Weights of a small image autoencoder: decoder norm layernorm.
Rows from block 10 of the encoder of a small image autoencoder, named by matrix and row number. Rows with one number belong to one channel. Each number is 128 + 24 x the weight over its row's rms, rounded and kept within 0 to 255. All counts start at 0.
After each channel's rows are labels from the 100 images, of 14976, where the channel reaches its highest value: "responds to" is what is common among them. Only what is clearly more common there than usual is listed. The data: rendered rooms with furniture.
# convs0: expand pointwise conv (encoder.blocks.10.convs.0.weight, 224x56x1x1, standardized in use), inputs 0-55
# convs1: depthwise 5x5 conv (encoder.blocks.10.convs.1.weight, 224x1x5x5), a 5x5 kernel
# convs2: project pointwise conv (encoder.blocks.10.convs.2.weight, 56x224x1x1, standardized in use, transposed), outputs 0-55

convs0.12 [144 136 113 147 101 121  71 126 123 146 120 162 128 142 114  87 213 133 127 131 140 137 101 127 184 146  97 160 116 148 112 151 134 108 137 123 141 142  91 136 126 142 125 142 104 167 110 146 157 139 115 161  99 134 136 127]
convs1.12 [152 149 151 134 128 139 155 170 149 107 124 126 104 102  79 114 124 117 105  72 143 148 140 128  99]
convs2.12 [112 139 146 132 152 133 131 184 134  99 179 112 133  98 149 122 155 165  91 118 129 123 126 131 136  91 146 104 102 121 115 108 154 154 123 141 158 143 138 134  74 115 102 107 148 143 162  96 163 102 117 101  98 108 123  87]
responds to: white walls

convs0.100 [ 99 119  92 113 109 118 123 107 110 126 133 111 115 140 102 151 123 110 167 146  91 101 118 132  96 188 153  92 137 137 157  84 137 112 184 155 118 133 137 131  96 116 121 152 174 139 111  81 147 144 141 148 145 114 138 119]
convs1.100 [128 127 139 142 141 116 120 142 130 152 108 130 147 121 130  85  89  85  89  87  96  89  96 122 116]
convs2.100 [109 132 106 142 134  94 149 105 110 126 141 154 143 114 152 128 128 112 146 149 140 126 127  81 158  79  90 125 111 158 160 123 160 151 134 127 121 137 107 129 117 141  95 156 108 147  93 190 128 148 124 183  89  99 146 111]
responds to: yellow walls

convs0.134 [129 113 140 155 138 185 126 105 103 183 142 152 125 153 139 138  83 127 158 143 161  95 120 116 133 161 106 158 173 140 153 128 122 142 115 151 152 132 104 158  97 126 119 152 144  74  94  94 151 122 143 126 129 137 134 113]
convs1.134 [ 89 146 174 166 134 117 138 137 157 155 150 118  83 120 149 135 146  92 124 135  94 147 134 129 101]
convs2.134 [141 148 103 134  99 102 136 150 146 103 108 164 125  97 155 132 153 119 118 121 122 174 125 101 147 153 180  96 122  97 120 133 165 106 147 129  95 106 106 143 143 114  94 132 157 178 161 138 118 132  84 131  98 145 112  98]
responds to: white walls

convs0.26 [101 154 130 135 129 139  76 113 132 134 145 137 109 142 162 135 152 112 156 123 126 128 153 124 101 144 165 121 146 102 126 120  99 148 104 147 153 146  98  96 155 121 116 113 171 146  57 144 158 132 148 156 148  89 158 163]
convs1.26 [118  96  89 101 131 100  94  86  80 118 144 163 151 121 112 123 147 149 129 110 153 145 142 144 135]
convs2.26 [109 146  95 131 125 132 130 133 148  90 183 113  87 137 139 136 174 102 128 116 102 118 124 113  91  94 125 108 127 107 171 121 168 128 154 106 144 100 130 153 149  98  85  78 142 173 123 150 126 128 109 144 131 110 121 147]
responds to: window; grey walls

convs0.112 [ 98 130 128 141 128 128 140 134 143  65 134 146 142 154 141 146 148  91 128 130 139 111 107 120 163 138 120 134 105 126 129 146 172 134  79 102 155 144 109 143 108 103 170 174 115 181  78 141 131 133 107 117  94 149 143 149]
convs1.112 [163 111 114 147 142 158 113 110 123 163 166 107 104  89 154 146  87  96 142 147 137 127 140 150 107]
convs2.112 [112  99 195 156  92  97 141 116 149 136 150 145 112 126 155  98 153 149 132  88 140 166 114 112 105  94 158 117 131 105 120  99 146  99 131 122 117 113 145 146 104  92 132 159 152 156 119 165  90 132 133 123 108 104 122 156]
responds to: white walls

convs0.188 [ 75 139 137 116 140 137 116 122 117 181 140 134 145 116 101 131 151 141 152  93 176 125 154 112 168 129 154  93 172 127 133 120 126 134 100 153 143 169 131 178 136 114 123 121 153  87 123  91 146 113 130 159 145 162 116 143]
convs1.188 [113 130 132 116 135  95 145 108 122 115 147  94 145 120 136 159 166 120 120 178 109 172 160 155  97]
convs2.188 [142 108 142 142 103 106  84 119 144 137 164 156 119 113 143 126 150 139 159 109 133 172  96  69 172 139 160 127 150 136 147 100 140  97 115  70 108 153 131 140 107 151 141 150 155 124 140 123 109 170 126 155 138 131 142 103]
responds to: yellow walls

convs0.34 [101 143 122 117 132  90 176 132 106  73 156 111 108 127 149 110 164 142 178 156  98 141 141 121 133 143 138 128  88 121 100 100 147 166 137  91 103 131 137 124  97 131  69 110 148 161 121 129 136 159 126 149 126 139 126 128]
convs1.34 [114 103 112 116 146  97 102 134 110 106 128 146 157 117  96 138 137 161  98 100 102 114 154  96  77]
convs2.34 [145 108 131 151  91 118 115 153 110 132 135 131 108 129 164 120 131 144 118 104  99 190 106 152 131 135 164 113 132 101 148 108 133 151 120 111 134  98 105 160 154 102 119 149 149 163 153 173 106 156  75 104 122 156 157  96]
responds to: yellow walls; orange walls

convs0.4 [146 131 118  81 109  89 170 107 168 153 133 109 124 117 163 176 170 131 107 162 148 155 117 102 118 121 141 166 108 140 135 125 114 111 139 130 149 109  87 134 156 105 147 150 110 102 111 154  95 144 105 156 135 168 140 121]
convs1.4 [123 136 126 106 127 138 152 106 106 124 138 155 116 148 113  75 147 115 133 153 118 202 106 134 151]
convs2.4 [144 109 168  95 128 107 123 100 163 105 158 130 125 108 130 141 106 114 159 150 120 140 102  97 113 126 110  95 143 104 147 141 150 182 118 139 157 163 164 132  90 147 103 114 147 132 156 117 139 153 128 115  63 103 133 157]
responds to: yellow walls

convs0.92 [125 145 132 113 138 115 187 149 116 124 140 112 109  98 109  98 134 114 131 197 138 137 158 153 105 140 140  80 160 101 127 140 165 134 107 145 135 166 145 140 104 116  92 151  92 104 142 103 127 143 121 144 169 111 101 125]
convs1.92 [123 120 129 138 147 108  97 120 144 141 118 118 157 161 151 110 102 146 142 140  81  56 122 130 114]
convs2.92 [133 145 144 113 147 132 153 181 143 124 103 136  92 140 134 110 171 140 136 123 115 104 193 113 100  95 131 127 163 136 147 173 104 102 149 111 140 157 122 148 150 115 131  85 146 158 121 168 135 133 140 138 130 154 134 175]
responds to: teal walls

convs0.143 [ 95 146 148 123 117  83 107 136 139  93 105 119 112 138  99 103 204 140 119 142 119 117 131 124 163 151 120 112 123 126 106 109 139 103 166 144 143 178 108 124 115 133  97  80 115 152 106  94 122 138 156 141 159 114 119 158]
convs1.143 [149 160 147 165 152 126  98 118 140 138 142  78 158 136  97 123  92 144 121  85 114 105 133 152 128]
convs2.143 [143 156 157 106 106  95 172 123 118 126 148 117 139 119 121 171 172 136  75 113 134 120 142 148 118 106 132 130 151 127 149 133 116 114 132  92  87 134 150 133  90 113 130 112 101 187  84 112 156 134 109 116 147 153  97 156]
responds to: teal walls

convs0.105 [ 88 127 131 148 144 134 121  92 141 192 147 126 155 129 108 136 129 113 136  94 149 150 190  95 147 155 147 129 167 130 123 109 106 114 127 118 136 149 137 133 153 106 107 104 147 103 132 126  78 137 151 172 176 139 123 139]
convs1.105 [156 158 142 137 152 143 134 135 110 125 114 135 141  92  99 116 117  85  93 102  95  94 126  95  92]
convs2.105 [117 145 154  88 139 162 132  90 116 129 111 123 121 116 127 105  89 145 113 122  91 115 168 115 115 144 159 140  77 153 120 113 129 122 147 146  87 121 142 102 185 124 114 117 142 106 182 119 129  96 116 135 100 123 155 173]
responds to: yellow walls

convs0.200 [ 71 138 125 108 116  80 128 116 124  98 132 137 151 112  88 117 159 136 157 121 141 134 127 123 154 117 140 119 115 112  91 151  89 134 160 104 113 168 108  88 138 145 102 135 156 137 108 154 142 144 113 127 162 172  86 164]
convs1.200 [161 178 143 146 142 172 167 136 123 153 175 144 143 121 113 155 165 116 122 129 115 149 131 134 130]
convs2.200 [121 129 164  95 101 139 147 157 147 147 113 169 101 122 147 134 105 124 124  93  85 145 155 102 144 118 182 130 146 108 110 103 177 150 154 135 114 151  77 121 123 122 120 142 155 140  91 103 120 107 137  98 149 116 164 125]
responds to: white walls

convs0.130 [133 132 140 131 130 130  81 147 109  93 122 139 106 167 155 150 130  87 150  99 105 140 141 149 159 104 174 108  94 147 125 118 127 107 116  88 149 154 111 120 150 105 106  81 116 153 154 149 149 165 145 146 158 129 141  84]
convs1.130 [132 132 110  87 104 124 133 112 112 113  86 134 157 134 113  98 159 194 149 103 116 135 151 120 119]
convs2.130 [148 159 126 121 129 155 109 118  91 133 180 135 108  99 153 152 140  99  98 111 122 173 119 106 137 138 115  93 127 123 121  82 114 101 116 141 139 154  87 150 152 110 116 105 149 155 162 163 104 154  77 133 141 106 131 104]
responds to: window; purple walls; count: zero

convs0.68 [103  96 137 103  90 129 156 112 164  62 137 101 165 142 135 154 176 148 104 109 151 164 123 114 100 109 133 114 141 105 121 133 130 126 177 132 141 170  93 177 104 125 153 135 132 142 144 127 126 130 140 138 157 131 128 135]
convs1.68 [185 139 120 141 129 151 115 131 129  73 151 128 156 155  91 113 121 143 134  93 105 104 109 119 109]
convs2.68 [138  83 126 108 105 106 132 158 116 141  98 129 109 149 154  94 147 143  93  88 125 125 134 106 185 105 148 116 142 109 113 144 163 124 169 136 157 152 115 138 117 132 125 128 104 166 127 146 142 125  96 167  80 166 128 160]
responds to: window; yellow walls; orange walls

convs0.157 [ 74 127 121 147 102 148 122 117 118 143 144 170 142 122 112 140 148 113 176  91 124 115 135 106 137 128 121 121 142 124 139 136 125 139 168  63 125 141 100 119 153  77 153 124 110 163  86 100 127 125 171 120 160 151 105 117]
convs1.157 [135  97 104 108 133 115 135 174 135 116 131 148 137 133 137 137 130 154 156 123  96  81  91  85  93]
convs2.157 [154 115 151 106  97 129 152 158  89 109 167 138 123 159 122 120 117 140 164 148 159 127 131 119  93 112 109  84 102 107 164 140 137 156 162 150  83  98  91 135 121 140 101 169  90 120 133 146 133 124 138 166 107 146 123 110]
responds to: white walls

convs0.195 [134 137 176 105 112 152 133  99  94 109 119 136 140 136 134 115 112 122 141 163 106 103 126 168 169 126 155  95  98 116 116 155  93 167 173 130 140 146 144 155 140 145 103 137 108  96 159 105 138 125 136  89 165 137  88 105]
convs1.195 [107 157 175 124  84 134 160 146 140 123 125 115  92  97 133 116 126 126 150 140 127 167 158 159  99]
convs2.195 [137  92 153 104  88 145 137 154 117 145 139 134 143 115 154  89 117 120 144 150 147 156 109 144 138 123 156  94 157 113 139 142 125  92 103 141  79 133 163 148 153  99 117 103 104 148 148 185  96 129  90 159 121 132 144  97]
responds to: teal walls

convs0.97 [123 123 139  93 128 139 111 149 110  90 136 106 139 136 112 143 151 159 148 144 124 139 132 135 121 123 138 150 117 157 153 174 100 124 176 112 106 134  89 143 114 164 110 178 126 148 142 171 152 135  84  92 138 143 115  69]
convs1.97 [158 139 119 138 154 162 158 140 129 155 141 130 100  96 141 139 138  94 103 118 128 125  84  94  81]
convs2.97 [118 122 102 144 101 148  96 160 110 148 104 146  84 155 150 132 109 129  79 121 143 115 148 138  97 155 111 103 163 102 144 127 152 153 151 119 162 157  82 131 135  89 135  91 141 140  94 113 163 106 152 128 133 165 145 121]
responds to: white walls

convs0.38 [ 87 121 146 103 156 155  85 120 155  83 159  98 119 170 141 148 111 148 130 112 122 139  85 127 118 154 146 122 113 143 156 149 159 135 145 143 118 169 116  89 134 106 113  87 144 133 111 100 108 127 156 148 167 116 112 163]
convs1.38 [123 109 126 119 122 118 141 136 100 134 103 132 101 129 117 135 143  94  99 122 179 155 135 176 184]
convs2.38 [139 120 112 153 100 113 103 144 151 140 186 157 104  93 156 140 117 149 113 156 150 118 119 127 148 122 112  96 112 108 161 108 112 118 147 139 121  83 158 148 159  97  98 127 194 115 123 132 118 120  81 153 120 101 131 137]
responds to: window; teal walls; blue walls

convs0.221 [153 153 137 111 155 140 136 110 157 118 111 133 120 145 120 149  81 105 143  58 141 141 112 161 172 109 127 113 161 120 114 130 128 149 117 164 124  85 128 148 130 165 155 136 107 107  93 113 140 118 115  81 137 164 153 153]
convs1.221 [144 120 133 118 111 123 147 109 121 130 103 145 101 109 161  94 150 157 103 173 147  78  91 113 139]
convs2.221 [127  78 152  92 118 106 159 166  88 123 143 117 118 139 153 137 126 119  98 105 144 153 108 149 118 132 182 175 132  89 108 151 114 165 117  88 150 111  97 133 115 124  94 129 129 119 152 150  97  96 128 125 103 105 142 115]
responds to: white walls

convs0.198 [139  87 142 113 101 148 107 143 122 163 113 130 109 121 132 145 177 116 117 143 176 158 111 147 125  97 117 141 172 100  96 111 117 106 153 111 102 105  92 112 135 137  98  84 164  79 125 105 168 120 123 121  99 131 123 128]
convs1.198 [150 140 111 129 105 182 120 143 129  97 169 101 116 135 113 182 117 139 128 118 168 111 122 128  98]
convs2.198 [105 146 155 110 108  92  96 142 138 158 120 158 140 152 140  98 141 125 157 112 137 126  96 124 153 164 121 103 162 129 139 130 148 137 119 110 107  92  71 145 141 130 108 120 185 106 107 142  98 162 140 168 146  85 145 134]
responds to: teal walls; blue walls